{
  "model": "contrastive audio-text model",
  "input": "log_mel",
  "encoder_norm_position": "pre",
  "text_encoder_activation": "gelu",
  "text_encoder_bias": "all",
  "text_encoder_positions": "learned",
  "init": "orthogonal",
  "optimizer": "soap",
  "eps": 1e-08,
  "max_precond_dim": 1024,
  "one_sided": false,
  "batch_size": 128,
  "lr_schedule": "step"
}
Rows from block 3 of the text encoder, named by matrix and row number. Rows with one number belong to one attention dimension. Each number is 500 + 25 x the weight over its row's rms, rounded and kept within 0 to 999. All counts start at 0. Numbers have three digits each. After the name is the row's rms in percent of the matrix's.
# q: attention query, key and value (stacked) (text_encoder.blocks.3.attn.qkv.weight, 768x256, the q third), inputs 104-155
# k: attention query, key and value (stacked) (text_encoder.blocks.3.attn.qkv.weight, 768x256, the k third), inputs 104-155
q.120 096:489489514498467505508537509500520504514526506450486482515500507515480486535458544494541461490539506500501483507499469496492532429484520520491481480486494492
q.121 105:473530501515486496471468479494526497477476494485511494507478503516528502500465512456480502535471493501511531506464542529449483504511540549491525551525507504
q.122 102:499482514537504504521512531477529540521542520459480511461531516442481529477480488490528504504486513532516459480503522520549529518491446512498528494494531462
q.123 097:501503499519520494483545478548464554539482520505528499520533484493485482486500484496464515469539485512479523524493488476465447504540499500503500479493489520
q.124 094:464505486503488492468489537516485488519491516447473482473491515514459467529465473497505480467505493507521502508495515499486514485515540534503503476504506494
q.125 097:517492499496504443522473494527482494490503492425462495500487488504489507464505482527488511507484517504497494546529463509537494494529473506524488503522522529
q.126 093:524456510513521494484529494447531519536560444466539515483510491503497485533512502490477468484488485551521455472497485446482469510455499507474469510524506506
q.127 102:500501452531470513507533508492484477482505542484489489517492529503537503497523525502520518487516488513489492476473482499553485549505463512505495484526498420
q.128 101:463507476537554521484539448525491492507507473503527472540523524497514504448511557513497503530458505473484482540484501549501440481503512487503532496514506489
q.129 099:523502483539481449499459490489451546494463486529469499510489495473457544524523518462491518499506493503541530447476454475529514469462487515544492512525519483
q.130 095:500472481524466484512530476501498524476509501487500486494492499535511508531459515500491494530546519482494501494463520489541487464484535511499475520530451534
q.131 106:469510500521523477499491559493534465487518494468482508507530562498508515419462498472447514482522503506520492495502532512551482488503521518507532487499487489
q.132 098:466513483538544480517471468515496450511502479515501491539536503511520515494502513496553494500507534455467500502541475457483517461531493526507491537503489470
q.133 094:490557490518496476471539483527502482472523495564514474459505501493481509490536532501490555490473472490514549495502498505473496483555503491464489510472481529
q.134 097:461538500514489492500456472521549451482522503455490492449485490500472498494522538513509506506478520507522511487517519546527470498507482477480540464514500495
q.135 094:522499486463468504514450477556507516500476500488462462527503517500518498506498497534510505476469466511466449480513544519526485441546500519491510514527527527
q.136 099:522494507510516447499455505478492477463452476478489455549537505527510486556508519492511496495527495508509466509480505519526507446469468473507443529517501486
q.137 102:500499505477497448507482467524527528479500508499498525525548502514484466486523468490463494528514501492496506489480507543456501500512501433561523473492522488
q.138 097:507518467505486521531539438510465513521468494471480447480501492490491556547476488479520452516512539497483521532501486476482487516502481567480542502539484506
q.139 094:504542502472479526496507487523471457517496533470563524506492452471558510467492477473495466516485506522497475517507466473486516479508469524481503493515476514
q.140 107:502525499526500492491504528483495506474503484514541512530491530514522503539474514498497445499520521523519515534501468519493533468476519496504497508499485519
q.141 097:457532519522549530492518532523546529481516488536512489525496522489539482485432498479488490513500486505489497481491499508487521496514545491450496539511452504
q.142 093:507492462483477484479499472510449515469485572469487507506502537505498482468497491528536529452535532476472518496475495483510493518528474460493507470469538543
q.143 107:491502470512471560488543462520497492526538478495510485461559447509566484508518482503502499475459506517513463509530521495483512473501490442509523515508545477
q.144 099:490534492518460493483475500522497533510510508511535492495475467478509547492473517501506485489465434521520520543504481517509492492489495504532467487495495483
q.145 099:531529498502514520505504500524504472499492532512465490488496470471525560465478468504442512540520473512486490496461458524462470489474567548480488495460534526
q.146 097:542470562487492493523519499524501517525494505464476525502488477526494490508455528509500495531506522486482462517481525476528458498524459505511465475511448489
q.147 102:482470482487511495541499540489507530497490514488518504488527508495520519531490506492522509496475489540558473496492511506513467468521507499464497442504505518
q.148 107:487533468453490507475459506521457508523512507462529449516508499489523487487488484513429534531478497469497515462462470515485516505501513520491565506494518456
q.149 102:539495562491499453512529500510467518503522476516493471497523501545518518470498515496507483517470519504491454512457524461527479489517486504462509493521508485
q.150 097:488514542507477508506502487524475500485501489502512537494537449514478462469522467504521510470493464521499535490505455548467525485461505519493490492498513465
q.151 107:504493499456477515453472480486510463490472528492513549509506504480516489523508520512511468538533499508513527514517529504513431491586461522492453484503484505
q.152 101:541495490520492455531488488498484531473517495542507501500511562483544506513504504505498495498490512528495549485464484485495482500457514467475446504499514488
q.153 098:477486482474545529494462505540502477519506493534507510507518444533471492478542487466504496495517510462473480494509493519477505530515473494501491446486497539
q.154 096:494477472543543490492483484515488524535527504517502502517501506559495493521465440490460509467488498485514506526497521522532514500514504520501534545511468489
q.155 101:482469483505525519468515518508515508561480470505514566508482493505469474500501494533487488505492485477520497543531519507472510482487476544506480518519500486
q.156 103:514475507509483510458516492525498457480487498517487473520483475519502482531529538518492493495456497508527463456499495477534495527496502506479464497461539531
q.157 096:559520469487486461471461475520528516538512507521508488508452512508537454489487504485508490451493507512510468521525494510495513461469484490539509502518527501
q.158 095:480478489518521515518504490484455483488503540481509507522455472511498464491492484450487504530469546514510519489463521552474475524521510460496489496531531498
q.159 102:510506434516450462531516505472488489536527468492483477507480525527510488536474492543508500466481507497479513492522505501488530477508513475495504507539473510
q.160 103:531498520522532474565511498446477488467469484493510443538486464492535490501459467504509511587467544499489501464467486516517513472488461454502495484487535461
q.161 103:477506505541523522543529472458500513486492530504507510524482497506504469519513522491506475480505477498493494495489463510502494500517488505510496531493530508
q.162 094:463492494525502461528464466492520452491486519512523467483428466518479527490512514492508459502465550508478543509464485503481481492517485496501478513498486519
q.163 102:516523475518502502528490462505492496491544468510507517506499470521500522508482515481494519466505507510501477528512493510528462538446515509474504466492519525
q.164 089:548498462520509492506494511494466512506498492492520471486490502493476496469537485498461490500495473493510484475499461491529460511459552477526458494533507479
q.165 098:515495467496480483525505496488509482487460462495489475521450479504500445492479472544494524497501523490535521474472502541526510501551497467524498470472493491
q.166 106:472542484483509562470519480511525448501495454555480520509485481491525517470506481452509458519460488507475517537514512499474506476508464509511486479528478486
q.167 108:521470515497519495485534513553473455481510446512495491517443448516486526523508451512494481490494497468509538486477464469519517485440461495501496508504496483
q.168 105:484497454512523546493485481502471467512495477515516524508549549517507493485460499530480519464502487475527445471488482482504518476523510479493507498454538517
q.169 108:497491472541482453527492541487537478507513533503504506498526512552496481495482475513485475516532486495501496494502516507492495475511573547483498495533490504
q.170 109:429472519509529479511468566520516504488529528508523513473506458504452534514527524496452490484497509466500506468481486519512517416466458491529495482485511564
q.171 107:513498538524486492527485571453489468474462460467552494464528482491505515526510510494490530528511499486499496523523534502503516482483481502512490494506499508
q.172 097:439444490500499434480481511513521501476466499491519491511470481533490465463468496510488515486508509450532518464425485513481458506471514501503478564493524482
q.173 108:527536498524537515470508506478479533479533505474495506577496544520497498526512490498504541455553496470511508528530497483510551509473544507501461483505462433
q.174 100:482465490521504454534495508513491544518498491495535466533548504489525540482551508516465508479493515532505502527501467497469496491521505543460545517487507485
q.175 097:495489486529501512530526516494462510523443509473519466512515465531462488498479490502518485482501497489538502475469503480494500470522494498510459505490520471
q.176 112:545454483488526509497546499489446508512490499483468462505526495495510505533492487549498476473481559507506483510470483473512534461553572481522521497532508477
q.177 098:496474539480460479524489480514494471474505542524529517487501490471492526562519485510474524502498504508520478486508489513507480484481543434476509523530480478
q.178 100:478522462554490524496515525500534528520507522462518470530495505502501497481449560493475460502485512525524484475507494465511523513506518544470462478489507504
q.179 110:524513512513495509501515508540537505505502519480488521540499472517437528496521517487515527496516502559466489509524537431494520522496479549476488499512514534
q.180 101:486482489523487504500489503466496480479490478478499498495489500535507510498513473530499530523530499427448489517488526492487544535487512525496518490500469408
q.181 108:543468482508498512495493532485486521496509506513465511466491464500456484544521497491519501510510475477539518472469513483499493493521485499479498525511502463
q.182 096:514470509513507468465467499464496515460513468528536498453547462498497515507539489446474485505480479482528518533474485504499524479521485505548523496508483492
q.183 089:530487505482505486486521512512487524481518502508482491501521464509429490516487511498486520534473484505470512490501505503504548479475493465498516509485512484
q.184 099:486495494497520525532506516509524544524501506507456487487462501522471462500518503507512506508512542499425506490502493512502520541535481470520515466507504489
q.185 106:506472501451454526464505493491526456492512532494491498497539493498563462521536500480479497470499471492479530501504524492436517515531490514490480472485448470
q.186 106:481538428511557510512523474578486535513533528466484474573485500544532504488492514481488478541468509490493502484499473506479471494528471523516508478481525518
q.187 092:501481522471509494519460479511505491478503503460457489477551494501515480436522466482523510499513475477523503534479534466531499494477515494462525492480534469
q.188 100:517477466521533492478495538504521486443528476513477518527495487508518479527534516470489507483510505482489493479486537495496513481501501516505510478504510486
q.189 106:481513509486524495488507494530516463487507491466503558480482497539494545500456485496492517463439462523532488493486511514500478538493447460509491497476531549
q.190 102:537498544495479543515517523459529505483442518502488461488453458465483495475507528532526503522475460475541529491531506488484495513533525472468525493462504504
q.191 099:492518518489455483491520474477501488497508490538544490527480535496483514520490509501504515468475477483502530514482530479477493442483498489477528517493459486
q.192 100:501519517486496482457516509472464468476549536537452531527526494507480502541537444498503502483483498496525476521516504518500488467498476476542508458517450448
q.193 106:533444469517473496488522516530484493528542449526488520506476485469494491537477495552490483491501504495481496524499467503462505538496498489491478501511505537
q.194 101:510466513448467513537540504482498507489483529497447523493483519486467493559511507512506539507511532545529475473480509460520510507473496468538505520508457495
q.195 110:550501507457494500531465489499484486528477527518508488487544514511497491517504484522500538505462486494485534516497511490472539446485494477507510493474443524
q.196 100:467493496506492498502468529496478450510503493468482447480527500501497494495513457506532520513510478536470502549519501467482425537531486573507491535508502522
q.197 108:496481532499528512521467514486469515489498527521506499506500471527524465507496488499531495536519530516456526493478535529466433519499473519487464468501476493
q.198 097:499480503511499496512524504459476522498528508515475482464570515510505478468474509524475508538498546490474515504530528487512524537533498525493536464509506495
q.199 106:557526487520486475478484485520509482490538463537478476451516516513476510513487497530512512518499532503512543488496521511520525525482480472525508509513475494
q.200 105:531527462474508486520481509477508485485520552473487476511458513499471549464512512519517493521491519494514508495416524516519527471480491533499488478520496493
q.201 096:494481533510490489505496516527486566485466486486502515515525493492472506531479509526493523479494527478520540474472520496447488536496503547495535550507504530
q.202 105:500481536493499467494529482497523499495494527464522464502473517504474491462487503545462485478465478521510519444534527497526500520502514519463490490482453473
q.203 105:513449481499526495502533510487473492502507450524493459505463503518485471516522530437506514529513530486526490533530479488484486501524493477495515526485468475
q.204 106:472466497508501513529493465496477564520458497535499521510497547486496474520494517479502519520504459456521510467523476499526533504521525476487500536530483501
q.205 102:532498472501498501499548532488508500497469446495507507474517473484515521542472476483514488514566478462490450512487448472499499495493517482515499532533484457
q.206 090:495478542494527519469486543491472475512529475477496464496509517536450506478512512516463484472499526494508470476497501501526526508488529489530512498490492545
q.207 102:564495458475490528511491482499524496511503464482523470532495499465535495501460476485473522512475485525495527501507506495515472466507502519530498582474523454
q.208 110:534552471487528527528519542450523533549486475490501498470505470452505478546432498503507533490447491484485516500510522479508533487501502513484543521497457524
q.209 102:532531530516503493469508501460520521470506488515536509514513489469473463519452550529567534507492517508477489479477516504476500478518482514510465482492491482
q.210 104:482544500474496542502484497511496487479483510514504501576501505461496507522526498464479485526481502484539483502477522512476504529519490535522462486496508484
q.211 105:530444479464507499507537541481498489498475541497476545505467427527519491479482472527522465513475519482514502500505522492537495486487470531467484477506481521
q.212 097:469508472473481491543499513496449485537511513503505473566488509501485484492504437493501492480496516506500507520475521555444465529508452481539478475487503504
q.213 115:512535475499508525537481516472537518482488523466522488479480494477497511476507524509498458524462475482514482497489510529527569509470509558480540470484464549
q.214 101:475505525484504502489462544460537544506515529518521532508455474554526505483498500478499485524513465476507517485498509497582467469527523473448493479507497504
q.215 099:505472525515539512495500503523479464523544503540487538473516485477489520503496438520502454519496489519493482503476536480474470522516490518529493539497515502
q.216 104:470505491509509496482536472493481487480478563505498490509493453494540443493530478486476507522534558496506493515522483466513538482510476508495494468523495507
q.217 113:506523504496523521471524488525465464453494471510479531519510461493496540490520526534494486519548498504511508548538481471530503501506473479505453487494528506
q.218 106:474561518490482515541537519481501519496519549477564516481526510520489509443531499528496481507480506516499511540508461523519520480505514494494486514495473497
q.219 094:490504543491526552498528506519539516446523529507505491501498522520463495489502496488486490476517483525515492453515461496498503480498543460502504449491447477
q.220 102:519485473481545486507553494482495516505471518524508487531504474498545533491484472535490456467508499522481501541484538516476490498511497475504487511486514499
q.221 097:504426490551492518529458487451511503474497519519459468470468502499516502475521474469491504513573495474513501517462523529519462518544516471510503527475521513
q.222 096:518513502485499491532468527527451477536512498491534501517492507517480532483547530495519530503537460497524470468489518523503489523513506518436510477508477528
q.223 085:524480470515514529488486502501486571544503534486513497509507511529557508490527463489474509487535487546475491478472490469505467501496503492531471536520500462
q.224 094:483513487505523534482499496507468523524532499521502482536502520480479501471543460488545538446472517508485550519491506501464514474514498436507514481515508504
q.225 108:538500543493506460519529514499483485501531483509513514538517476474474434439506486498498490495534503502507496535498499466470463507461519497500505487481466525
q.226 091:513491506513492496472490575478503485516454453525488507506476505509483487452497490482500512450433503530482503502520479470536487520490516502475506465502534532
q.227 083:495509510505540500515513513519517523512508458530545513474502480476488469493544515499531539464558510482491493526481469504503455476503520505539500457473509514
q.228 100:477486493480496543518483541491447534474485524499515507496509512526541438498512485471563496504516529512499513534518476479525480521510489462485508509480534467
q.229 102:500433473511482510514485474464523515519485536542498487451463493496490499496501538486500539520466507518533488484460499541504518468459428452504492500508476524
q.230 097:471528481493491495517459509500490515516529482473470505505468476534530512522472481526533553474463484472507519531500462495466506515489511513519492513439468462
q.231 100:525486544508509505479519462475503468496482513526510527533461460503548491500523483479487531500523509490513506469481505451497507499513509470490474526462475482
q.232 096:492516493498495503516492525533531516498514427491491474490488519497507536502521467530492518473525460444480518510499508485522516531516514530516529500490458508
q.233 103:484495507474522523586528475519502476523489481488497474511498493535459502454487532560414474517494474494509504528531533522493503444517526507507502533477492496
q.234 096:494487471526509521514537490525496438510506508491477507485524479507489498498512571471457510488500507540491442523512541472514491499501465456468489460492507463
k.120 097:451501476471482482519492533479469522492508530527482527494521526478491509504494512515498531501462469497510514528528534490540471471509521542505510475485500543
k.121 105:450496519487482512517526522516479513544544473508465445489535528448502480431545497480484474472457526480505534489488510480446477506514483492484490506505512474
k.122 097:496488485523501494496501466499512455501514473476511478516508489512493527543537513467498493501482507481470463499517500530532520495490489500542464485524487553
k.123 090:495495513545567485498482496509457517484510524521498525562435504520485547513487478475510528501512507509489464521489476529473460492498521487519535494461488478
k.124 084:489492497463491462505502547517481551488494545486488503454502511480485502500510531499502473476482473458503483510531482518456487499491524484497437528534483458
k.125 099:474521473453469518468499515525514513483544536506535492533480516524525504539519492494529494478490506464471488439483509510455513514510523520468461489459484509
k.126 094:477507517532445456480545477486465483509509512517528497509496522485513504476573510495516511458528550462505511475510504489492479507533478495476473508504477506
k.127 097:504500539482506520499495510460513530458466516451481493517485506512471554483470524495498496464463480530502522519507530495515484471570502557516519544457491489
k.128 098:474508472514497508530496485516505507492515483488510489465482519546465557507505473503493488543500473510469474512495476468518499485486473522539495492512497498
k.129 100:555512530470473488528508537509527467509484504527475481509476507498469486444481485462541517506460497497481456467511470564497528483462503516513483561511496521
k.130 105:541513498500515477470506543494528499522490482480517514498463508502510533485540462524455491467524526556485507463519485524526508525514513495488514509507544539
k.131 107:505510571501564521509528479506520488495518506525487470490495481479502514482491492485529532446527521483456514474484496508525474490467451450523511468484520545
k.132 099:490512502500485452536478509539481511469466490500493475508501506491523537513518493531517471528496465499522485506502531540530491485544481480488532531508476458
k.133 096:468552469464500513501478493496496497514513490502494509509461498502487481530503497543519487520540521481498496484500475508525466493502486457488484510437467487
k.134 095:510507490515503521491501488535477515519511474512524529497463516472537528498486477490479523453492484538440497575452487540518499489516507464542513524455455469
k.135 101:490537500499481525525501518497478472475504484530519530447495492466479527507502430491504490537505491514488495459521472468487494502528463463496514508529513481
k.136 099:527528513522551500499480478490486515567504472506494526508460479528465480475484504548495468515449475474481473498512503486492459485487503520485551530522492519
k.137 106:480481512467467512492537516465429499539497516475518472502510519530462521522466480511529484516486524470485489512535498477483537527468503465493542513536505464
k.138 103:476507460477469483499525499489490478502465505521534492499524483530483523502521531490456517497496488514533485524513513472482509487541485503463489487504494493
k.139 097:502502513498474508500498487468498512510474475486475505503461515536485492486530533485491513507434467531454441493470494498491499512504475508511501491499480532
k.140 108:502518497543540511537491494498472517496459519510525516483480504479507473499521511555534512495474453478486477509474503468506500479502482482425463474483477460
k.141 101:506470478521561476493476522516516486456476544517508488505486518488508512490466475559437498509516463549483528495504482435477482462539471457535487516469475534
k.142 101:509535503513485496519492517488507481481484482455435525492520468506543478493479521470520467523491529487524524513482455459543479511517517520526472501480501477
k.143 105:499498470462434493483493468499482491517487519518457474470487501475510561495512451497480550524528493522469520470508508478467495504471480522527478530482485516
k.144 097:494467536520532538502481534505445546489506505488500489527467481507511450486526464495501495502519503496520480523527463482501544531480505505470473493498541499
k.145 095:498500549491472450493507498528458505500491491525520493487454485502453435523516478505534509439469533482520499482508493510497503501472467535509492528495501511
k.146 104:522507489512494558482526487482538477488500494500480500487536490528495470471472514549476500524506529489478494517514514521477505498491504476480509489510530465
k.147 103:512482486526526462464531505488483470500511470459484546525514522476486489513517495512498522495476506483524522546522499501494516514450498488499489508518440515
k.148 104:488499541523540505496486496498474522485496492479523511473506538532497527519523456509542499456488468508535449513496542457483487458515487486529511508503515476
k.149 100:466479449501460457453495480505447497514508493529565458520528514484498471466495512487459458467543460522510499505477481503512541499532480471527518466495537476
k.150 099:450527501513500497513449486565497523494524532520482512529478499473509501497499524481467503511511472532479442492484475502526510541528518476530521504497510513
k.151 112:549476507521486506491512537497451500535507521452499479513476475487472485499491540507495483528553523537470523493564530529487478473525534512475478516501478510
k.152 099:479503484505523516506475504491482493501507467498476473513491456484491474519484518500453518555494517501473500508527506506488527488495475482465439509546473524
k.153 098:517529481498487486490500490521534493477502511523482465547521512507497472533544496506505447514483533511493505503479540501537550489466498459496473520485473486
k.154 094:503497513469535531513477517517421530500538479497525502509487449514502507527486554522547536517509499463540493529476449501537468478468519459576541485489480471
k.155 101:519480464478493553529485515466539502461525535521492464532527507522490512502505463489503460525492530460450469507494484474480519498547513511475456464500522491
k.156 097:501512469483482493494518487497477509524555520495519494464480492506450519511466477459477490517533498496500506480476503488461474560457485482475518498498519464
k.157 103:510485508486492519479493513539497509521453488499465528496475481500488479497489485545475442509516505479508522515491501556520508526483470513494518545536468470
k.158 096:462512475478484460534500509505477485508503517467475467478484501508462548507436477519507458493484558478529513492503516490506510537496521523522487496447468504
k.159 101:489522440493509532525499470500475494512489503491490520457502488528485519485493512508443502529457498526548551507483466487509498510510540518502504489461517488
k.160 102:543480477550564471485479439452496497490503518486494461494478511526485498488506466533497530484468513497533501484494476495509489503468499519470498521534515486
k.161 098:497502507539487473529497490457549489490505474507495475469477507554454567519537506491536508528519538522489512457529501509487496486493496490502474481527439501
k.162 100:472500480582453532513490526503510509532505497503497479480470490511487513511526471493489492481499445548460467505492468465525517491475533518505499507481463476
k.163 101:481514522489494505518487491529542467504498482515531504492528468509504482546489489504467536466514471495524520508485507492500536511494499532550449505467467493
k.164 098:522487523476485530471496519516515518495447498486455520497475490498502477484500487546486556509497546505503473501476532526511502493485500520541500493518501529
k.165 103:507511530525466528531497509484471499525501442470497513469529500539480541511486471446484497527513506495520493482529525452500513521515519468516515528553499510
k.166 104:497532480528491508540521494534514510469504477469507503522483461483490503485522489511503501481488518492457500461468504503479502522511577509449473509524500497
k.167 105:493507499477445520560457498466486431461532491516496487501493504472485536493491493496457541428526475537481484494453500475507473519471519477495520478490483466
k.168 110:494545507546490473508483507483449519480503518490547516462456508482481500530501502505469492517512509511482514487482489477505465498488462472541521474498496530
k.169 106:480467472476492493521522513478445458498491526496502515498490498493494463460503550509501490497476489520472488516535474516492473515525494506527517518494484559
k.170 107:528478525460533501523486492517530511550504540516516502521441510455536498472480504518491531501481452510463502506432513470533478508447547483492486507494482482
k.171 105:511478507482518547531471487525459535474510467540485457532486538487505499499503535499485491494500444489535498500507487481472525540495520504473475438516526511
k.172 098:507486473506502491474479541505559521570506502482476491464504494486492514519539532497503512517504503533494477472484493481476517467467517484547470526538516505
k.173 115:495501533502520532540476506543495488482511516449516477512488467496516462513454499510479515498514521509537534529449500505504483464504496476533501485522513485
k.174 108:524516464467475495495483519456486477463489499527493502521479486497474485566466511479450524531529469495556490537487469494474496507490490469515536493446514492
k.175 104:491475465504514521490505492467521456540507538517480458508507473497489529449491493460497476465479543510469510518501517495459497476478501480496488544501512481
k.176 110:503491467497522499471490505497491542522512458513470457458513495493484504444494476477510494506514512472556491494515544501513528462507474530518512534529501479
k.177 099:520530480482448488471517503543534492489483456509483478475485489498519534535507525480475554495489492467515504459492530477478527499525507465529487539500500514
k.178 098:485460497533545498493455532510545475508506479532496491507473526484534474524465495449498501494537487462502526456530475506497525481517448539490518505520492496
k.179 104:469500457508480502540483526567506535500518533517502504549538501456520433530527482463495456495481467519482494508495489537502495496503461512519487511491481492
k.180 104:489507473530437492487521477523452496507494458464480519456479481499528499553496512459497517473473512512522503564515488482498519504530499517538545533490469513
k.181 097:522513483471546465467490486495467524510509497534487491509513435470466497492472508481521537462500511501507501462514469497551516476497498473526491538546494483
k.182 092:519498517458510507496473525504456507495488496545523488547439471499467508493534490488487506485514476474504494471485485520516514523527521476495508502534468514
k.183 092:472484494523527464521522471498495531524512474486560548521501489521505496512516512481495513489473505476483497478508488474503470522530482461498518532477483514
k.184 097:474551458520484491491539477464535470480479500511492479535527487513468504510541489504509485476535515472496512487493483494509510482491518469467463497535511515
k.185 103:485462485496477501484496470522527529481494525472515500503498477537517498494489507487484494491520494510492524538499526491482514494522529517525474485465490517
k.186 104:487529507503457482489456478504512549488505514457483483514515488475494494524494487514476494500493494491525508456493523471491504497518490509530489523507485498
k.187 101:487486500484474516519493491539485465516497498513478530466507435467508543487490470469500506456503483493454526511508500517528525499463465499577502513483491473
k.188 099:542492497480526491511454509460431496513487481518496458533470511489529528496495511488480503510483500496541485502460519488530477511466522488498524538564514533
k.189 100:489471486534496478537495521472488486526532503505522500552516518533498492491541546522492513485535495494469450493440514492522461480488521482494536508481489474
k.190 102:516503548490509506533517536466482515528471493511538532497527519492476497481481467452482526490495494500443491432541463486492440521533482502513501519517537524
k.191 092:470499485531499518476486540522467476514515477467532539467488451504492447528533538508485540505514486526535511492506501473533493500499504497488516508456490482
k.192 099:486486511503499507501500449527486520473511501545470501470504516485516470501487473526474540490529519519527548500460495492516512518513495432488472527553498495
k.193 101:484504487524501453527511485534526523494488532493497472533462475500497517502548551535461507523532493541466517486460486506503500518505499483525520441526492453
k.194 098:446489511494498456473531502500506468490500475529484504498482470557496483519541502470520488510451491491500476522502521544501516524487493474458497520501505471
k.195 113:489488485504507460442523471509463505514527507558477482495466478503499509509501534444493479459545552517469511478546490480485495494524479483495482496532491449
k.196 103:469503542495516482471481513473532535544477535498483464487533517487521500523490495501557508473473532467467501478479519497466506452466516505560526511469510519
k.197 102:510506490465524491479483496481535533469504500522521532509523489512519431519489522512541525509539491481507520519520472493519476521511507505515497497482477500
k.198 101:439502489492481536488449513455523484499476527480542457497552514516478514490498514490443545520523482524517478492498473498501514497508495478539528498506473487
k.199 097:470460483526508503462535516497511486498526489499546503518511514533479490484526494501458479489493481507496464482461542536490478476486504470529522501450462436
k.200 108:483446485473473500511549515552539542510505489500453512538515545461499509482484504468522489461501482498508549512512468482455486513530526493496534514480521505
k.201 105:496483521520528512552517498531505463487499534478494499501492520493452504516498455454482493491475521510418483465462480541457514519529514521459457489482471471
k.202 109:485513480542490457485463488513473552526488482477540487500516463548459479550500484466511495505518506462482469511519459509458538503504457517494548487535524508
k.203 102:489482535490503473502490530516476463538459523466499533514477503516492500515488523452515574519483468538500517451499496513530538486502491512516492523516476525
k.204 106:567513502534514536506538493492486508487509516482497502492487505474523480480545491481491533504535508514493479498515473484496540515486515527512520533517502470
k.205 104:502513497492466502487481537449491496476481517542532499511487504516513510515519549530531510479518499512512497506491556468503484507508536501469459496498483485
k.206 096:504548444476531528511482508496537532477534472475501517496496507461464491476500513532538532457455469486516438453503498513506469487525498529540488482519486482
k.207 100:516511497528477481468504492518531523520517504503488532498460502469493490500483481504520513492477512450488535493516503510523481475454485544512508530528476502
k.208 110:494431520532485526487531514489467510477437508555456514529485530449512518477478511504496503481533511523508489495555542484518456442498514477478469522463472505
k.209 101:539539479480480514495532494548504537495490486537491469486517468529476516466477481478501519504479508512485494553514469514461487519522433505467451530434479482
k.210 108:521484492491505526534533523517503519465523508489527522485522504558481493514474483518522497511479492520453485533526521458497528523490483461485489508513492489
k.211 105:482516497474487520493582537509505542488500507575492488496465482497490497523452537538472497443515515525458487512481512462506510503483514496499535503448506506
k.212 103:526492489512473501501471460540466472489482485556518525539488440533493477499502523477510503536481489512486521537516470496510493505516519493517506500490486502
k.213 112:503506489495481482513538515557467451501450470533484453497490509519561491499519473517497478458495534543482541508488494484526489475479485505452473539487513501
k.214 101:514469492484479513481502527436498485495494453498538514511519507504509478512543482501539501503554492490500537480488491484510521485466506515484499455465485499
k.215 109:526509546510473496480503521451548514543510476497545519500500509470504473520477506489539531503536499470494560514526491538512508535466517529542500510515502468
k.216 102:509525513468526513496493478459498477507527536493486502517520485513453498512478518499515505483503508536534461498492493496458516494500532496502514536565507514
k.217 107:508477487490536525510516471455502471471515542510516500525513528506467491497459518476452528510474509458515506498510433501493552509535499495519499445489492483
k.218 110:513503472510472493496491492478478503497504460537502487513535464513470495487507473473483510452510490502453511482465475521504473507489462513517498535539501519
k.219 103:453510492494497486474505526495471496498510472570521530529481517547498522486509518511522504456584522489531523518505512519517530512478508488459480510484518523
k.220 106:495503492503473482483524504481488467501507479497569496491489433493498444507438473475530494493493501485502510526480482478474502533482533564544463503486481518
k.221 095:524462501513509492512499484490553461470506488495475510492523460472476511542497514506533501508514477504525494499479535472522550500509475504503515494478503460
k.222 096:504458488489463462520497496499535490532497515473494542466503530475484526510476481506464520475519474535468469484501498504531530533499495495520517499513505489
k.223 092:529503501545478509519463532460495484555475514534494468515501533522497493518498474510442459509437475523478505528506485531477489494476511511477486499489495480
k.224 094:473473499489512523497509486501487459478506528503533496527490488491496531482546519465515595520524448553504479506546486523478480508488461469522453479535497471
k.225 112:463541454475498488520500548446480485484484513485498507490486488497514479511524506506515495530511534481477448543513522495537487520500497490511504476489504517
k.226 098:488503515503533503485588505479481517492480512507542536492499501449521492485517496501517526474495474497550465523498552491480493535498463515502523504485462528
k.227 094:529471498459503495482473497495447534482528497529532507493459485470500498489459515506503496446553502533453487410500508510543476526498484525491513592499519505
k.228 101:519500511524496483463506508494504510472519521525489531484495478498459497514457463527542484520512548503507488524489451482527511527521488496486514474487505461
k.229 105:486495497542500514502524488509452465513512496504485496509489499481492519497495493536493498535486500453539505514456485466565521511467487461509493486526503467
k.230 094:520490487526492480526519506502501460483506449513475508478475538483494493455489515516513484431517518536479539500475504501538488504517519510496532457450508501
k.231 103:500508540475487506519490481462527474511454434513536525516451523470488512496485509505482492532523499497498496475532517516498530467501504492497521479500486447
k.232 100:472524506511483516500462466487487458526476504534467507492519505504505469475493523506479539473488501542508497504526532525508469484500548497461515495473504521
k.233 102:519487477472471548475539507506459528467502515519492505537542461473507489477494466468474536519518512476492507514486481485503501498543518483521489543537479491
k.234 096:533500466543496473520484484516510506520467445484489535557478474479458506476468498492485485476497497508491492516484492478477469498517559470500472508482481431